config.yaml
train_examples: 195000
encoder_norm: "batchnorm"
text_encoder_activation: "swiglu"
gradient_noise: 0.1
batch_size: 256
Rows from block 5 of the image encoder of a small contrastive image-text model, named by matrix and row number. Rows with one number belong to one channel. Each number is 500 + 25 x the weight over its row's rms, rounded and kept within 0 to 999. All counts start at 0. Numbers have three digits each.
After each channel's rows are labels from the 100 images, of 14848, where the channel reaches its highest value: "top examples" is what is common among them. Only what is clearly more common there than usual is listed. The data: rendered scenes of coloured solids on a plain floor. In brackets: how many of the 100, against the usual share in percent.
# r30: branch 2 reduce pointwise conv (encoder.blocks.5.r3.0.weight, 128x256x1x1), inputs 0-85
# b30: branch 2 3x3 conv (encoder.blocks.5.b3.0.weight, 192x128x3x3, transposed, each kernel summed), outputs 0-63

r30.111:485542456477479518486515486528497509524492510473481500516507481494490505475455473485576435549507468491500514495564479485518455502556511471452468481471534486576471503471480485541443480478499515548482485499456486504530496481488494474501467487490480519536499501
b30.111:495526500466493521464483534502505490550492496508518485484495498494518512497510479498516555521496443521498499472518511501545534443487450476507465494479487482486550514485473519503490509493452519
top examples: bowl (90 vs 11.8); largest object: bowl (27 vs 4.3)

r30.95:504514532474505479486492479522551500479481468507474518490468522468528492457505487472506509497564489503469500499526482461500523504486482521481544477460470490434483461488511462480519599523525473496520508477502510511470504518511497515532485499497509480505540517
b30.95:523542444525482439519507505510464518513474525471472529503467513509494503516468493499474504498528482450499501501470527451481489501504472455502494477509541478495439519507473460521508512494490533
top examples: bowl (83 vs 11.8); purple object (54 vs 22.8); largest object: bowl (46 vs 4.3)

r30.28:491527529488492496507455494515531475519552482494517432477482467495500490510459430470488525511488537460521460556460556542563483445423444464498517501482536525428476514472516515498525488507502520500508499523492511491510486487496511505493505523486496505514503493
b30.28:522500500511500478432492457527489523502510490515514512524489476504520491479470464534470431466498518501543510509493487505505475489500543517523503491528513461506484479517490458507442488510422485
top examples: capsule (98 vs 12.1)

r30.61:422532524496513457505463516507553461484503489506522552483547511483505454453544533513528496503535512514556534512520485478532462464561528495515498494426504483510463533505519533545475488482469502471521504523508496512494503485492503512546485511499519542511513490
b30.61:491561494540545491478467518511507478482489503538509450498544488484493468512513451484470539510455470509453494496482489519498535466483506517494496507465453496493514417508502498513532526488488534
top examples: bowl (97 vs 11.8); largest object: bowl (39 vs 4.3)

r30.112:488492449469502503482478466488539485488555534475489490482471495521419481502503520465454495522481486455473503479467520497478507520497478429494442550476561510486526498515503512487532466481509484506475493495459534462490468539506500471479471510511484499502511511
b30.112:510477509491496480491487459469481491533497489466509472527446501477504479505491550477471532471473482491512501481514478546510536486503515514507461495512479466519502515500482455520498485482490506
top examples: capsule (81 vs 12.1)

r30.93:518493457458513499494503506487492473487538438467518469541578504495535460532466479488481556503451517465480482465435491487492492453526550487478524511504509518491489499503519505545488494491552482521505456507495509510515530495509522485496491511543508529492511514
b30.93:478496513469511497536499523527525484475473529525527487473507525490471523514484468466484467519553475503474476536506496488494499484479491536525544554486501464526500495533527523532477506499490481
top examples: bumpy ball (41 vs 12); sphere (37 vs 11.7)

r30.75:478482485542491511503477498511544475455513484482506504503517500482488474519518471475464525470486510455460485529406484477508474475553485497489497510487532536462470496499498493499470513531541511492481502501521513526473529487494507495498517492513500483497519503
b30.75:486509506518506463519507504523467501480423537520489501528475492485494519446479497488465480479511499525492501493514527525481469511503499556477494522497459536524450514509506479539485488496509523
top examples: capsule (82 vs 12.1); purple object (63 vs 22.8)

r30.78:506503498454473491490516501447501528487488449515472510450505502474465485498408470493469513510446489486432498440492484524449490529526503517476500481508420504505477536555458509481509517509534483503531511499499478523500509514512520500496494502541499497489507503
b30.78:499495507471498479506471505545506504513476479508544493472498477474478466483475482497502523480541490498545515490530470511531510490499481479506536532491499475487507498506506569508546511469568481
top examples: bumpy ball (57 vs 12); sphere (38 vs 11.7); largest object: bumpy ball (28 vs 5.3)

r30.126:466468504484524495472505500496529512507561456456527500545493504483461502495504471516510511501512530472472487564494445524487464488526529483554455538467523522490491457467502512480514523512531487510521492484514499475459490487501500489469494489507471484500496509
b30.126:490473497534503437491471484520476505494501499490492493479481524511475477505530475511476489474506507469490504491535457496489513500510517544518489499517530507495505508507483479513422441528485477
top examples: capsule (99 vs 12.1); largest object: capsule (25 vs 2.2)

r30.110:428522479478507470515472465501528568523475518519516464535485518518509459477506426469515503534500530479488494573436498472479527507487461477486510527463538461520514522484506498503491497490475519510528526518486476499515522512499530492492484514510531478496483483
b30.110:530520512531477501501491533521483504490475541491514508509432502530531497513491509475481548498491466510515523501475482499508509504491522522452463490510522494515533491527479522496474498523461489
top examples: capsule (100 vs 12.1); largest object: capsule (27 vs 2.2)

r30.74:536498508523486502483521433507532526505493506480492471484534505519473513513454514470495490500500477415468540527509509477503498497502497494485568523471449522509462460564482483507543503488516458515499506507503525488535505483493508517504485485489476510503508494
b30.74:478455491504497465474496424499484462491486436477545510518462504511534499464486498459486483451497511458502505499526534505506491501490512468513485490530492474486449515516498532459542547540512488
top examples: egg (100 vs 11.9); largest object: egg (48 vs 4.2)

r30.51:580504484518481518467500600485559511464482489504478506435506512535508456482496478434548459512457489489532555412571476519542514503525523474543538503492523531511505507468506533551520476500509494509477511478516487534478506500499510497507470498533475533506499509
b30.51:476524499528498400459514485500483484485475505516504478494523494459464499457559532477512489496482486486513490461489502518526529479481503491509443471496479553501483518496502558507484468473514511
top examples: bowl (65 vs 11.8); largest object: bowl (35 vs 4.3)

r30.66:481520478512539475516412437509470511552500444543472468519529514480502523471508512462517529503497469490470541528522533531433509492477481519453537522491465488508505502507478472422479510533530529493477483515482525473488514488524479501492501517495496486491492537
b30.66:522437480516476503444458519469479515499457488511526460513522524524523495506517492510495432530503497520512531505496498552535473447508506468484533480520504481523546483518480527527536523490543479
top examples: egg (32 vs 11.9); octahedron (29 vs 12.1)

r30.68:480505502487463507525509482457501472536554524526483418504490490462526465517487470440519559513493529532502546491485542536529518462493511515484541459488441487447539480505519499525537471516562485516466514511512506487463468496471501483492481496483470506482505513
b30.68:538525477454489491482464475521487491483500513515521539497527489473522487559502480502478494492529459479524499520529482520486481493509520538478554549518486525521493473515478440498503514489492473
top examples: bumpy ball (53 vs 12); hexagonal prism (36 vs 12)

r30.99:487525497510517498473490450494503482459492464456519492485535486538476537496487453480580488517484518538484506554538483475497492503496548482467469511480590502520506503494490454501483488480482506475517473508474496454494506493465469466504479478491490484498475522
b30.99:479504480509494535523498534496506518535510470465480470450464507476434551467534481475503523502518489474469476470464477493444524505495505463482502525503492508491459523467495439461520509481474507
top examples: capsule (59 vs 12.1); bowl (37 vs 11.8)